A small image FSQ autoencoder, trained from scratch.
Model: 8.44M parameters, 48-pixel images, encoder arch convnext_v2, encoder norm layernorm, encoder activation gelu_tanh, encoder moe expert_choice, encoder num experts 64, encoder patch size [2, 2], encoder depths [7, 7], encoder widths [64, 128], decoder norm groupnorm, decoder activation relu, decoder widths [64, 128, 256].
Training: 19500 steps, batches of 192.
Data: trained on drawn small creatures on textured ground, 203450 training examples, 18.4 epochs.
Rows from expert 25 of block 9 of the encoder, named by matrix and row number. Rows with one number belong to one neuron. Each number is 50 + 12 x the weight over its row's rms, rounded and kept within 0 to 99. All counts start at 0. After the name is the row's rms in percent of the matrix's.
# up: expert up (encoder.blocks.9.mlp.up, 64x64x128), inputs 0-127
# down: expert down (encoder.blocks.9.mlp.down, 64x128x64, transposed), outputs 0-127
up.12 103:56 50 70 32 44 36 60 35 61 50 31 61 50 52 47 69 53 33 64 53 46 46 34 37 70 46 57 43 56 38 71 57 37 80 66 47 55 44 61 37 57 58 52 76 53 49 38 47 59 54 58 60 49 53 46 46 68 51 58 41 62 78 48 72 50 33 43 40 44 42 55 45 78 32 28 46 48 35 54 51 36 59 60 47 55 46 50 60 48 56 54 25 51 47 38 65 40 63 46 41 25 54 45 47 56 56 77 54 37 63 52 52 43 48 47 24 14 42 48 58 64 46 56 51 34 36 51 46
down.12 094:50 49 58 50 57 66 59 70 36 53 40 52 66 61 93 50 54 47 42 55 60 29 28 54 31 25 52 46 70 63 69 52 38 68 53 40 54 44 13 36 66 51 55 51 46 44 52 48 47 53 62 43 57 61 49 34 67 37 65 58 66 39 60 58 71 38 40 38 52 61 61 39 42 49 46 63 38 67 44 40 71 31 52 48 55 54 43 66 44 59 46 36 44 53 49 42 55 59 28 52 48 70 49 41 58 52 74 67 45 47 36 62 52 35 43 46 54 64 57 54 49 29 69 51 55 55 52 37
up.13 099:30 69 37 51 43 49 73 64 48 47 38 48 47 57 35 36 58 55 42 32 28 61 51 60 74 62 54 52 62 47 45 57 35 44 48 72 58 28 51 48 67 40 62 61 36 72 38 57 47 46 44 50 36 25 46 43 58 51 61 43 56 77 47 58 50 45 45 61 64 56 53 41 39 36 47 53 43 55 63 49 33 48 45 60 69 39 35 78 72 54 47 53 35 52 75 65 41 67 53 55 37 47 38 60 60 46 21 46 39 54 38 28 53 56 57 26 26 59 54 50 34 61 65 55 53 47 46 51
down.13 107:42 52 49 44 45 56 58 50 47 45 54 51 38 35 48 47 43 59 38 50 47 73 46 35 57 54 32 50 46 27 61 33 43 62 60 36 66 39 66 61 46 43 55 54 37 73 43 32 62 18 47 74 33 48 52 41 50 59 70 55 54 61 45 47 44 61 43 52 59 31 56 35 35 31 52 58 52 37 54 27 52 55 61 56 63 70 40 46 73 42 38 44 62 48 55 66 34 66 26 48 59 73 42 44 57 49 40 54 07 39 50 65 35 54 37 48 50 40 34 33 64 44 45 37 40 55 56 47
up.14 079:30 31 64 38 44 50 45 55 35 61 64 66 24 33 47 59 58 30 62 46 60 53 28 53 50 51 45 56 46 50 57 57 41 51 37 51 43 54 56 34 63 46 61 53 74 63 45 69 50 58 48 55 57 64 49 50 70 55 57 62 63 41 50 51 38 56 46 58 63 45 63 40 34 57 33 23 54 61 52 49 58 53 55 58 56 40 60 51 48 40 39 40 47 71 49 41 04 63 60 61 33 67 65 44 53 35 48 48 44 35 73 21 49 46 69 45 25 60 31 55 65 41 62 51 56 52 44 47
down.14 090:52 50 49 52 30 45 66 35 49 16 57 33 47 37 59 43 54 46 48 55 78 48 48 47 44 66 36 30 51 45 47 56 57 34 75 50 61 55 35 54 41 56 56 54 62 53 77 63 55 76 55 44 35 66 50 44 56 41 45 43 29 67 36 48 45 55 43 50 32 57 46 50 60 39 46 47 48 49 44 60 60 55 53 61 78 44 64 24 74 53 70 47 36 42 32 39 81 42 69 60 39 52 32 52 58 46 45 41 72 46 50 62 50 71 43 44 55 50 64 48 51 56 62 52 68 44 63 64
up.15 098:72 53 60 46 46 40 48 57 54 63 53 33 45 25 38 41 58 53 36 45 54 34 32 41 49 27 68 78 47 40 62 45 56 33 46 47 59 54 49 59 54 28 44 33 46 40 51 56 55 44 19 53 35 42 49 52 64 48 72 34 65 66 45 52 49 66 51 52 70 57 31 46 50 69 26 40 42 52 43 42 61 62 56 56 62 61 44 65 38 57 48 34 59 44 46 45 43 65 41 55 51 55 59 66 63 82 53 56 37 48 44 40 61 49 38 63 17 62 53 63 25 68 50 61 46 46 62 47
down.15 097:62 44 43 58 43 55 64 56 48 40 63 32 57 57 47 59 52 30 36 48 56 69 48 53 62 50 50 51 63 56 58 24 55 34 41 38 71 54 81 61 57 52 28 54 37 62 57 53 47 50 50 64 42 70 52 48 43 51 61 58 41 48 50 57 45 49 40 32 42 51 43 63 51 63 62 50 35 69 73 52 52 42 56 80 49 33 35 61 49 19 36 26 39 36 62 36 47 41 48 47 66 61 60 62 56 58 31 35 59 54 32 45 38 63 67 58 19 61 62 65 44 64 47 48 42 63 46 61
up.16 115:55 64 77 62 45 56 82 47 53 46 47 43 45 31 62 41 56 37 60 40 59 38 34 50 44 62 59 63 47 43 51 59 56 55 51 58 56 34 70 53 54 40 48 58 43 61 37 52 54 35 65 39 29 48 31 54 48 44 43 68 46 53 40 53 44 57 44 48 39 38 51 53 58 37 43 42 44 55 63 38 57 67 37 49 56 32 42 58 33 35 47 46 50 36 65 40 59 50 60 54 55 76 35 51 58 27 71 35 35 61 44 35 45 59 60 45 20 84 50 63 68 57 41 47 81 58 23 58
down.16 108:36 46 59 54 51 53 56 59 42 54 38 44 28 27 74 40 40 52 48 62 51 52 75 50 65 75 40 52 42 50 60 74 38 67 59 64 58 63 50 31 43 66 39 54 44 53 40 29 55 53 52 61 50 41 42 51 38 44 54 36 49 42 35 46 68 46 46 26 51 66 53 69 46 58 62 40 32 56 77 62 43 17 48 55 73 68 47 62 60 59 50 57 60 48 52 42 41 36 56 50 35 62 46 48 50 62 41 53 63 37 39 41 58 50 45 63 57 44 60 25 32 55 42 66 81 47 60 38
up.17 099:53 48 67 19 49 44 57 55 53 46 26 64 40 58 59 59 38 43 46 32 57 53 29 65 51 50 70 55 50 63 39 21 57 62 33 31 57 55 58 49 41 36 57 46 50 35 40 72 61 45 54 41 57 40 62 48 42 37 57 40 60 78 41 67 76 62 37 33 51 84 49 51 52 42 42 66 58 49 42 52 38 62 58 48 36 30 50 54 37 45 54 69 60 61 48 47 47 53 41 43 59 66 34 43 50 61 49 46 45 45 54 29 68 45 63 42 14 64 55 47 47 61 48 42 55 47 67 47
down.17 091:61 29 49 58 67 54 52 52 63 48 49 62 60 51 46 42 52 47 43 58 45 60 57 54 48 28 47 43 63 42 74 74 38 32 32 61 44 65 37 48 42 57 45 51 35 75 46 61 48 31 46 66 48 49 36 58 37 42 33 57 71 72 59 17 54 49 48 56 53 53 62 48 53 47 43 53 61 57 50 51 58 62 54 31 49 87 39 48 30 51 57 84 36 37 52 46 43 53 79 44 35 35 56 37 43 53 50 47 35 35 45 72 52 41 37 63 43 59 56 33 49 64 59 42 53 55 64 57
up.18 096:32 71 46 31 53 37 57 51 31 42 60 46 71 22 39 50 43 41 39 57 57 67 45 44 53 79 46 59 42 37 56 58 51 56 45 76 54 51 44 30 28 35 64 54 37 42 47 32 58 32 53 57 57 65 37 41 66 47 49 63 62 66 41 45 47 52 38 52 50 43 46 57 59 43 35 48 46 65 56 45 53 49 33 88 46 63 42 58 35 42 39 44 61 50 48 45 39 67 79 72 38 60 46 52 74 58 45 57 51 53 52 33 46 42 55 49 32 68 69 51 46 61 43 31 55 46 51 67
down.18 109:42 43 71 43 56 55 53 46 39 62 32 44 29 58 21 39 60 42 56 52 57 59 47 64 33 69 50 53 53 50 29 84 41 63 58 42 37 46 53 58 56 64 43 43 39 70 31 43 47 76 55 43 51 52 71 55 54 56 46 44 41 49 39 68 64 60 56 45 63 45 39 42 69 59 38 64 43 71 23 44 60 80 40 46 51 38 48 52 42 41 43 19 49 54 53 57 46 43 36 36 49 59 42 56 56 55 50 31 59 52 58 44 42 60 46 51 52 44 63 14 55 62 50 49 66 35 51 36
up.19 081:53 53 72 67 39 46 50 39 53 70 35 62 54 23 58 55 49 50 53 46 59 63 34 67 30 43 61 58 53 71 49 36 52 29 41 37 53 40 35 23 43 51 48 52 68 47 38 55 57 59 31 44 60 33 45 60 62 41 29 48 57 62 43 53 46 52 53 47 71 49 47 60 60 45 34 44 71 40 47 49 54 67 69 45 76 53 34 61 62 47 31 48 39 40 57 60 50 34 63 43 41 64 33 51 58 70 49 61 40 55 45 19 56 50 52 45 34 78 47 40 45 48 70 47 73 55 37 57
down.19 094:38 43 46 49 43 71 59 62 30 61 36 31 50 38 61 37 50 59 64 56 54 38 56 46 55 54 56 47 67 62 52 52 54 54 50 44 56 43 57 53 47 58 47 46 54 34 47 79 46 46 49 50 66 44 42 58 65 42 53 70 34 61 55 56 37 60 56 45 56 79 36 48 63 67 85 39 53 50 60 27 43 11 61 43 37 55 61 70 58 41 47 51 54 53 51 34 48 30 29 47 51 67 45 46 44 55 42 50 86 50 61 50 41 31 31 55 47 38 48 62 65 75 48 49 64 58 53 63
up.20 070:53 57 77 42 49 67 78 58 45 37 30 52 53 52 58 60 45 40 31 43 63 38 38 53 49 58 66 47 58 40 48 54 43 48 58 50 61 45 50 51 44 60 53 40 55 58 40 44 59 54 59 26 53 52 49 67 77 38 58 53 49 50 51 43 57 69 42 45 66 28 69 41 54 58 35 43 50 53 53 43 36 71 57 53 57 49 61 51 57 46 20 46 62 43 57 61 51 60 75 36 42 53 26 49 39 52 31 71 67 44 48 43 58 40 47 43 21 80 40 40 21 28 51 26 51 59 41 46
down.20 085:34 39 48 41 70 49 41 33 45 44 46 55 37 43 64 43 55 36 45 52 51 50 51 54 60 45 36 46 44 46 26 47 59 67 25 45 40 74 62 51 52 65 49 36 65 35 39 61 62 68 49 45 53 37 35 52 55 39 45 36 52 48 45 55 41 56 29 42 56 57 62 42 44 58 75 65 79 50 65 40 38 32 54 39 44 25 83 62 66 41 41 52 51 59 54 69 55 65 38 54 58 68 60 26 51 52 49 22 42 53 50 21 50 44 53 40 58 64 55 67 33 71 47 55 44 53 44 49
up.21 070:41 49 28 49 40 28 51 28 51 43 54 46 41 45 51 55 36 28 43 31 48 50 34 53 53 39 56 60 58 62 41 49 64 62 35 58 59 52 62 49 41 66 65 35 36 53 43 66 35 55 47 55 60 42 54 59 62 58 47 49 67 62 43 63 50 42 50 63 72 64 77 45 40 57 30 74 62 36 33 63 46 66 39 57 34 35 38 48 58 41 58 49 46 46 29 44 62 72 55 64 36 44 53 46 44 44 46 62 59 44 59 49 55 37 75 27 25 70 39 82 40 51 56 64 42 51 59 39
down.21 087:43 50 52 49 56 52 43 42 49 46 58 55 52 50 48 43 41 42 58 51 56 75 45 42 55 34 48 48 58 53 37 41 56 39 49 69 33 65 76 31 33 54 53 50 44 39 54 70 55 29 60 54 51 53 23 46 54 45 39 74 79 56 65 39 40 74 44 59 52 19 44 41 42 37 51 58 71 51 55 52 57 46 49 44 43 62 38 59 46 38 56 46 45 13 63 46 43 61 49 29 59 49 60 35 63 52 55 64 27 49 45 56 50 75 73 49 56 52 47 59 45 72 37 38 56 38 23 67
up.22 127:50 47 52 27 61 33 69 32 33 50 74 31 44 43 59 35 43 38 56 38 60 50 38 53 48 59 58 55 75 50 65 50 55 42 39 43 65 52 53 44 63 56 64 31 50 43 75 39 49 48 60 44 54 52 69 38 57 44 27 62 56 55 58 44 34 67 48 52 66 50 55 33 58 46 33 59 68 53 32 44 71 56 29 58 50 49 45 53 54 59 41 56 42 75 50 44 50 44 28 54 32 42 71 20 64 42 50 54 52 71 39 39 54 68 62 58 16 61 42 55 60 53 53 49 52 29 57 59
down.22 124:39 64 41 48 63 58 69 53 18 50 49 40 52 35 44 47 43 55 38 41 45 57 56 45 63 51 62 54 48 47 34 45 53 43 44 29 48 49 36 58 50 77 30 58 49 41 66 67 59 83 63 38 47 50 64 61 62 47 55 55 37 46 28 50 47 44 58 45 56 45 39 33 62 60 49 27 38 63 62 18 49 64 51 32 45 59 37 27 59 41 40 85 44 46 42 37 49 50 55 57 63 60 49 38 35 66 74 60 38 64 62 57 60 34 45 50 42 58 44 30 43 50 53 50 63 51 33 51
up.23 117:45 55 33 58 48 46 56 34 55 44 60 51 58 24 55 62 57 61 44 53 94 41 29 60 54 47 56 38 40 55 39 22 36 33 38 61 56 53 50 57 47 44 73 46 52 61 55 60 53 54 42 35 69 68 46 31 53 39 46 36 62 69 48 41 55 55 32 49 60 61 57 51 46 35 30 60 75 62 56 50 54 32 41 59 46 42 43 63 42 36 56 43 36 42 62 55 41 65 44 68 60 56 40 79 51 48 52 65 51 34 50 44 51 29 62 29 21 54 48 59 51 50 58 42 50 56 69 36
down.23 105:56 55 58 56 55 50 37 63 72 72 66 62 44 43 50 66 53 40 33 50 41 37 68 59 59 37 43 42 36 45 51 56 42 43 51 64 62 54 57 54 53 51 54 51 67 50 83 62 48 34 80 38 46 48 57 48 42 51 48 55 90 47 49 39 58 66 58 51 30 65 46 22 37 32 56 63 64 46 35 32 41 48 49 42 51 39 48 45 60 42 51 49 65 60 52 57 55 42 63 38 40 27 34 40 55 64 45 75 46 63 60 33 66 60 63 51 55 22 50 57 53 71 36 47 41 44 49 37
up.24 139:56 61 51 71 56 45 39 39 54 58 56 65 46 44 43 54 33 54 35 42 40 55 23 57 66 46 38 50 40 55 59 40 58 52 42 68 53 44 39 46 59 54 45 33 47 65 62 56 49 43 49 37 36 51 38 38 55 35 28 58 56 62 37 43 51 66 60 50 61 39 27 53 38 64 36 59 52 54 66 65 68 45 46 82 40 49 45 71 38 48 58 29 58 52 29 58 42 56 49 35 47 72 81 42 38 53 66 54 49 61 60 32 48 58 51 31 15 71 74 38 54 58 55 51 55 33 50 51
down.24 132:65 39 43 34 58 57 39 61 50 53 45 34 35 61 35 56 56 50 54 56 66 74 55 58 71 54 46 47 53 45 43 55 35 41 54 50 36 40 77 50 56 54 49 45 32 50 54 43 53 76 40 42 74 53 50 65 47 39 48 48 51 60 46 67 47 38 32 56 56 32 24 43 52 59 36 51 85 49 56 70 58 77 47 53 34 70 44 35 12 56 62 54 36 39 53 48 65 34 62 50 39 58 28 52 50 67 45 53 44 55 62 58 58 56 64 47 43 60 70 44 52 71 49 57 53 35 37 47
up.25 132:34 54 60 45 62 54 42 58 45 45 33 18 46 46 43 61 23 72 63 37 48 64 46 39 48 41 64 47 46 48 70 52 53 45 58 46 43 28 26 59 31 63 60 62 51 41 49 49 53 43 60 40 51 48 56 61 47 46 37 49 72 70 53 62 55 40 54 31 61 31 50 70 57 41 33 72 58 46 43 58 42 67 37 60 56 53 41 40 75 36 45 58 53 51 49 54 47 42 70 64 51 45 64 59 62 71 48 54 39 41 62 39 63 47 51 41 14 87 53 46 33 53 46 45 50 35 57 44
down.25 114:47 46 65 65 59 52 46 53 44 50 45 62 46 54 72 35 27 39 32 37 56 31 44 57 49 48 51 48 61 38 66 31 44 42 56 46 18 61 49 50 64 72 59 35 32 74 62 33 39 15 66 57 51 43 59 44 41 48 49 46 75 49 34 36 62 41 56 41 48 55 52 56 46 54 61 47 67 38 52 35 57 36 53 49 61 62 41 49 34 31 38 33 38 77 56 48 66 47 57 61 39 54 59 31 51 48 43 53 54 72 52 20 50 40 38 42 56 53 59 44 53 58 40 53 38 39 45 73
up.26 068:46 63 36 39 56 57 62 34 58 55 60 47 50 31 51 40 60 17 40 53 52 46 26 53 51 50 57 44 41 45 61 50 54 48 44 57 32 42 48 52 39 43 42 48 60 50 52 56 47 49 40 41 50 46 57 71 65 78 42 55 55 80 69 54 29 57 35 46 58 67 64 31 45 45 50 69 27 62 56 62 66 54 59 58 26 48 41 44 47 43 74 37 49 35 67 51 37 60 38 39 39 48 52 59 50 60 40 79 41 61 57 58 54 48 29 42 27 53 46 36 52 60 29 57 54 38 45 82
down.26 081:41 54 53 35 40 63 42 49 57 50 57 44 42 57 46 33 68 62 69 54 66 49 58 53 46 46 51 53 47 47 51 39 65 31 63 28 72 40 59 46 40 34 42 23 77 44 35 42 59 48 61 52 66 48 56 51 26 47 53 50 65 41 64 48 46 61 37 63 81 50 44 40 66 36 59 36 32 23 57 48 23 30 60 42 56 48 32 51 43 64 45 59 42 64 48 48 45 55 38 59 59 55 44 43 55 23 55 48 83 57 54 59 64 39 57 49 56 38 42 22 51 70 57 52 44 52 59 56
up.27 074:45 53 65 38 47 69 63 59 67 55 64 55 43 37 40 45 58 47 67 49 37 44 26 51 46 37 31 50 58 53 68 32 39 65 56 45 56 49 64 44 47 34 70 60 55 37 46 39 40 29 51 46 82 60 58 58 51 37 56 71 52 58 65 42 51 49 43 57 50 41 41 42 59 32 47 41 61 35 42 59 38 57 38 57 64 56 55 70 53 59 42 55 39 43 47 68 32 64 49 34 38 42 36 37 46 40 36 79 43 25 59 32 40 62 57 50 35 83 48 60 70 63 60 61 47 47 50 32
down.27 083:43 35 41 68 41 59 54 61 47 40 50 44 61 53 49 66 53 59 43 49 35 36 52 44 75 40 44 61 53 58 40 38 55 69 39 63 50 68 62 47 37 36 58 38 55 50 40 57 61 66 47 47 27 64 49 72 56 30 51 75 61 55 49 38 29 40 58 52 56 49 62 56 61 62 69 29 62 58 44 86 60 52 44 60 56 37 37 64 61 44 34 69 49 27 57 44 79 40 38 39 55 49 44 54 45 54 34 74 49 48 65 50 53 33 64 51 64 39 33 43 43 27 47 58 42 58 67 36
up.28 079:67 55 38 53 61 39 49 35 61 58 47 71 42 35 47 37 42 67 56 35 37 54 25 56 45 46 49 61 66 50 25 51 44 63 36 42 65 49 45 42 45 44 42 47 58 38 47 60 60 53 27 31 45 64 57 47 60 70 36 60 49 73 41 36 54 62 46 36 65 48 58 50 35 51 36 44 71 61 45 41 51 78 61 57 29 56 38 51 67 65 60 49 50 60 33 56 48 58 45 43 57 39 61 62 34 69 42 78 67 41 43 27 57 56 50 53 36 83 43 52 54 49 57 42 33 55 44 72
down.28 097:40 66 48 54 67 32 60 55 76 71 72 38 54 48 50 47 40 68 45 54 42 64 66 55 55 50 51 38 69 61 41 53 65 21 67 49 56 47 66 64 58 59 63 37 46 27 30 86 49 38 55 44 37 55 34 58 39 49 53 54 48 51 48 26 44 56 44 35 66 44 58 42 38 47 49 34 52 47 46 38 33 63 59 40 44 48 52 32 60 58 47 46 49 50 51 40 48 44 61 53 63 37 55 72 67 45 40 63 64 48 58 58 57 54 48 51 62 66 62 24 35 79 59 39 65 58 38 39
up.29 100:55 64 61 46 63 48 50 49 44 49 60 58 59 42 53 31 44 49 56 35 58 34 18 51 46 52 63 62 61 43 54 17 40 58 66 43 48 62 52 39 39 37 57 53 62 59 34 57 61 30 40 46 50 63 48 47 65 60 44 60 52 63 52 51 59 63 55 52 71 62 56 22 42 57 42 59 57 79 58 41 49 71 41 49 39 54 53 60 50 52 49 62 47 57 49 33 48 53 59 48 64 41 40 43 52 48 34 36 26 65 63 55 67 57 49 43 22 84 33 42 26 51 45 37 50 18 38 52
down.29 091:47 40 42 53 53 51 42 59 66 41 45 44 57 42 49 53 58 70 51 41 54 59 44 55 74 53 57 69 44 67 32 60 56 60 56 37 47 67 45 34 41 78 39 74 43 66 41 31 34 58 48 34 21 62 54 32 59 45 41 35 44 66 65 75 66 63 56 44 40 45 55 42 36 70 32 51 54 43 56 52 53 34 43 49 78 45 63 54 50 37 50 36 53 54 50 52 52 51 27 34 47 32 42 39 53 56 34 25 59 60 50 57 74 52 46 55 48 45 46 67 56 44 60 76 62 37 58 30
up.30 102:35 56 43 29 51 51 49 51 61 50 56 54 36 54 52 51 47 43 50 54 46 33 23 57 58 56 61 31 66 54 68 40 30 56 66 51 62 39 28 38 61 49 55 81 48 42 65 45 37 56 40 56 27 55 50 54 46 39 47 30 62 69 38 39 29 45 40 51 50 67 41 56 58 43 14 52 36 63 57 68 46 50 63 49 51 50 53 40 61 51 60 40 44 71 53 69 43 56 61 36 76 52 46 37 56 49 19 47 40 52 51 53 66 47 72 39 43 69 37 59 60 56 36 64 62 50 67 43
down.30 102:46 42 44 20 51 55 43 42 79 50 63 47 43 55 55 60 63 46 34 49 54 80 60 54 08 49 39 37 56 47 38 65 46 27 51 49 63 50 58 57 51 24 45 70 44 36 52 65 59 67 52 72 55 41 56 46 49 41 54 35 43 49 67 55 36 61 43 47 56 61 48 35 46 64 50 62 44 34 46 49 55 32 49 59 38 37 25 47 43 56 54 60 61 38 33 36 42 34 30 50 53 55 58 47 58 41 62 64 79 64 49 47 68 48 48 41 67 36 65 31 58 59 49 51 39 49 44 39
up.31 059:84 44 68 59 29 32 45 48 36 40 51 48 46 48 39 57 53 57 55 60 46 41 19 42 58 56 67 25 51 67 60 61 39 48 54 63 32 39 32 38 45 51 71 63 43 69 65 57 61 70 47 42 46 58 44 36 67 52 39 52 65 48 30 56 66 50 34 51 53 51 60 50 49 39 30 57 42 46 23 66 50 41 63 48 59 43 48 41 65 58 48 58 51 53 71 56 44 41 67 67 58 68 42 43 52 47 35 51 54 40 44 36 67 25 62 37 39 51 64 49 66 63 34 47 37 50 51 31
down.31 077:45 31 60 61 60 58 66 56 46 56 51 36 42 22 60 57 44 52 63 49 36 65 37 53 52 65 57 49 78 34 22 57 38 48 54 32 51 53 29 39 38 41 23 40 24 64 38 66 66 48 52 32 41 47 53 54 39 45 63 65 84 54 63 43 50 40 50 37 40 68 50 46 35 57 47 48 33 60 46 51 61 29 43 67 36 67 58 51 31 56 62 65 67 58 48 55 52 50 60 40 52 75 55 54 44 55 57 52 44 66 60 50 47 77 49 47 47 53 47 48 56 35 55 57 58 67 34 52
up.32 111:68 37 53 53 48 76 60 45 36 49 73 42 49 31 31 43 52 47 67 30 65 54 14 57 58 63 59 50 55 53 60 60 66 67 50 47 40 45 42 55 59 39 59 58 46 49 55 61 49 50 53 62 59 52 48 48 41 57 63 64 72 67 65 48 38 34 41 39 41 33 50 55 68 60 46 53 28 65 38 54 52 48 57 48 60 57 16 48 51 37 62 44 43 50 83 56 44 37 39 29 39 51 42 28 52 49 39 70 41 51 51 44 39 35 53 47 23 64 54 49 43 74 45 37 44 60 44 42
down.32 104:61 67 51 35 65 47 48 47 67 65 54 78 58 54 54 56 53 67 60 42 39 65 53 50 41 59 47 45 56 47 47 64 46 34 65 70 55 56 52 35 53 31 38 75 50 50 44 51 47 63 50 29 53 56 57 52 51 44 46 38 49 55 62 34 32 52 67 58 50 56 57 45 62 34 24 49 49 42 65 59 39 64 58 49 51 43 52 49 52 38 64 40 59 61 35 41 66 44 76 51 59 42 50 58 57 61 06 78 49 44 20 47 50 42 39 34 52 52 61 81 52 39 36 53 40 50 29 47
up.33 114:49 42 55 57 43 37 47 35 57 56 55 58 44 42 53 58 59 59 53 50 29 56 35 59 41 73 44 30 58 47 53 30 52 50 31 46 68 61 49 60 56 52 69 40 39 38 44 75 53 54 41 33 62 47 48 52 64 34 55 56 55 60 46 43 40 56 60 40 54 58 46 70 62 40 22 52 68 53 32 43 44 55 46 45 56 55 67 50 59 60 59 37 40 63 37 57 47 80 58 55 31 48 37 48 34 47 39 90 44 28 53 49 50 72 56 65 22 41 59 66 45 62 33 37 49 34 34 64
down.33 122:39 41 52 73 52 56 62 45 13 29 42 40 56 41 48 51 22 71 55 55 60 74 44 49 30 49 51 47 49 46 61 47 51 58 33 44 40 45 37 40 69 64 63 27 66 39 47 82 42 65 44 40 61 46 65 52 50 56 59 63 31 55 65 51 47 45 56 44 47 47 42 59 41 64 50 76 38 54 61 49 46 38 54 47 29 50 56 57 38 53 41 74 36 62 64 46 33 59 53 58 48 72 44 50 56 37 59 42 42 33 58 63 51 40 66 44 58 43 25 44 60 49 67 62 57 51 58 71
up.34 085:34 62 50 53 66 45 67 29 54 69 59 36 48 54 67 62 39 42 70 42 44 66 34 58 48 35 45 54 69 59 51 42 57 43 58 49 40 33 55 28 28 43 56 52 57 45 43 61 35 53 43 42 50 64 54 51 59 38 38 39 59 66 65 39 55 46 41 50 50 36 29 42 52 43 36 36 65 52 48 42 47 53 49 47 59 42 65 65 49 64 73 40 56 52 33 53 56 40 42 40 48 47 44 74 57 48 55 79 31 63 62 50 39 51 40 74 27 92 45 62 40 54 65 44 38 42 34 68
down.34 091:48 47 55 62 39 55 67 42 35 15 37 49 45 58 14 68 26 32 52 31 44 77 49 49 44 43 37 27 46 42 42 31 37 16 40 28 51 52 60 58 63 45 53 48 32 35 48 58 56 48 64 44 69 68 40 51 45 49 42 45 45 48 64 52 50 35 42 51 43 57 68 45 42 69 47 50 57 58 29 50 35 55 66 33 59 55 48 49 43 42 53 52 49 53 47 43 40 52 34 56 61 55 61 50 50 56 44 59 52 54 58 77 46 47 52 59 25 59 67 28 49 61 58 55 51 67 63 56
up.35 096:36 64 26 49 48 52 57 48 47 70 59 41 75 43 46 43 54 72 48 40 47 48 26 59 40 42 52 50 62 52 42 48 46 47 62 56 46 48 55 54 44 45 57 55 25 51 63 57 40 42 29 27 27 39 65 48 50 36 47 51 50 59 75 50 39 50 49 41 44 38 33 44 66 29 49 48 57 50 48 47 60 69 46 37 63 48 52 44 49 47 31 71 41 75 62 66 52 57 59 53 52 54 61 63 57 50 25 68 36 67 60 32 67 50 43 41 36 87 49 18 50 54 53 65 56 41 64 49
down.35 112:52 47 51 51 50 67 61 35 34 29 48 43 54 65 66 54 55 53 64 76 52 68 69 46 35 58 55 47 28 60 72 56 62 38 50 65 70 73 59 51 40 43 50 32 76 55 56 58 27 46 42 57 41 54 55 41 46 48 51 42 58 70 55 64 52 45 58 54 59 36 42 45 65 45 57 40 47 63 65 66 43 21 71 55 51 51 41 48 68 50 49 55 61 45 58 53 26 41 44 50 38 70 47 28 64 51 57 72 55 50 69 52 50 42 74 27 57 53 85 55 48 49 53 54 40 45 51 54
up.36 092:39 56 49 55 35 44 61 29 43 47 30 45 80 54 49 51 32 39 35 36 43 59 32 50 63 52 61 65 83 53 63 51 39 57 48 35 58 30 61 57 58 72 40 50 44 37 62 49 52 70 59 34 41 62 49 41 61 45 51 35 49 62 49 34 54 47 56 50 57 49 28 35 53 47 32 49 45 57 50 54 54 55 61 58 50 36 39 70 56 71 36 55 47 56 52 66 61 54 44 50 46 59 50 38 61 67 28 84 34 45 43 53 46 55 62 53 31 77 61 59 38 66 30 45 34 52 30 54
down.36 098:49 45 64 39 64 52 30 51 70 55 38 50 53 50 39 38 52 49 60 58 51 33 37 67 69 33 49 54 32 55 47 34 43 64 48 44 46 52 78 61 63 54 35 37 35 58 45 46 37 75 62 53 45 66 30 31 55 40 54 43 66 52 41 52 57 26 29 64 78 55 55 52 47 57 19 53 47 43 62 48 52 44 40 32 48 37 60 52 46 61 36 47 52 48 59 63 49 54 49 43 40 66 44 64 36 67 54 49 62 67 25 42 58 48 32 74 67 46 65 68 41 38 41 57 62 32 62 62
up.37 081:50 53 48 48 62 28 70 54 64 33 50 46 39 29 42 53 69 52 42 42 30 57 49 54 53 39 43 52 54 35 53 32 47 64 40 61 33 43 40 33 63 48 40 50 56 43 52 68 25 76 56 48 67 56 41 55 45 55 56 61 54 42 70 63 58 52 48 43 55 27 59 47 57 38 43 63 51 70 57 54 54 60 44 57 46 58 67 55 57 59 55 23 58 52 68 51 33 66 45 55 36 65 22 66 50 63 38 72 44 53 48 36 64 38 49 64 11 58 25 51 48 59 52 58 39 47 45 27
down.37 075:50 61 30 29 41 36 51 40 66 51 50 47 56 57 63 34 57 57 72 29 57 71 51 51 46 50 61 51 61 42 48 55 77 58 39 49 43 53 76 56 39 35 75 36 42 38 52 56 57 46 31 52 33 59 52 54 37 50 30 51 65 55 52 51 64 57 44 56 42 18 38 44 54 41 37 61 70 59 43 36 58 52 69 49 60 35 53 47 48 46 55 37 43 57 44 59 31 60 45 32 63 53 42 44 55 34 50 75 58 49 69 34 33 62 49 45 60 72 70 43 60 56 56 55 24 52 45 77
up.38 122:65 36 61 53 64 50 47 29 44 44 54 44 59 51 60 58 44 46 41 43 71 39 33 71 59 73 69 68 66 46 40 46 49 59 57 54 42 71 53 28 38 19 42 43 31 56 55 49 47 45 58 83 52 49 46 55 50 14 60 60 38 60 38 43 45 45 46 47 60 63 36 25 48 32 38 76 45 64 41 49 55 50 41 50 53 53 57 61 46 44 36 37 48 51 44 61 46 65 41 69 39 54 56 55 44 49 61 74 55 65 56 34 52 44 54 54 22 74 60 56 49 45 53 55 47 29 48 35
down.38 112:37 62 47 44 65 40 40 46 48 53 52 36 52 37 58 68 48 44 59 65 48 51 50 54 57 49 49 61 40 46 38 39 60 54 61 57 42 52 63 49 35 56 53 49 59 73 59 49 54 24 48 58 49 54 61 51 42 51 38 40 48 28 58 58 46 56 64 68 37 47 69 38 50 26 29 47 62 41 39 44 52 59 56 81 61 70 58 55 51 52 52 64 49 43 81 38 54 55 66 34 70 51 46 49 48 61 46 47 53 56 52 31 46 62 51 73 58 56 13 75 40 29 33 32 37 24 26 48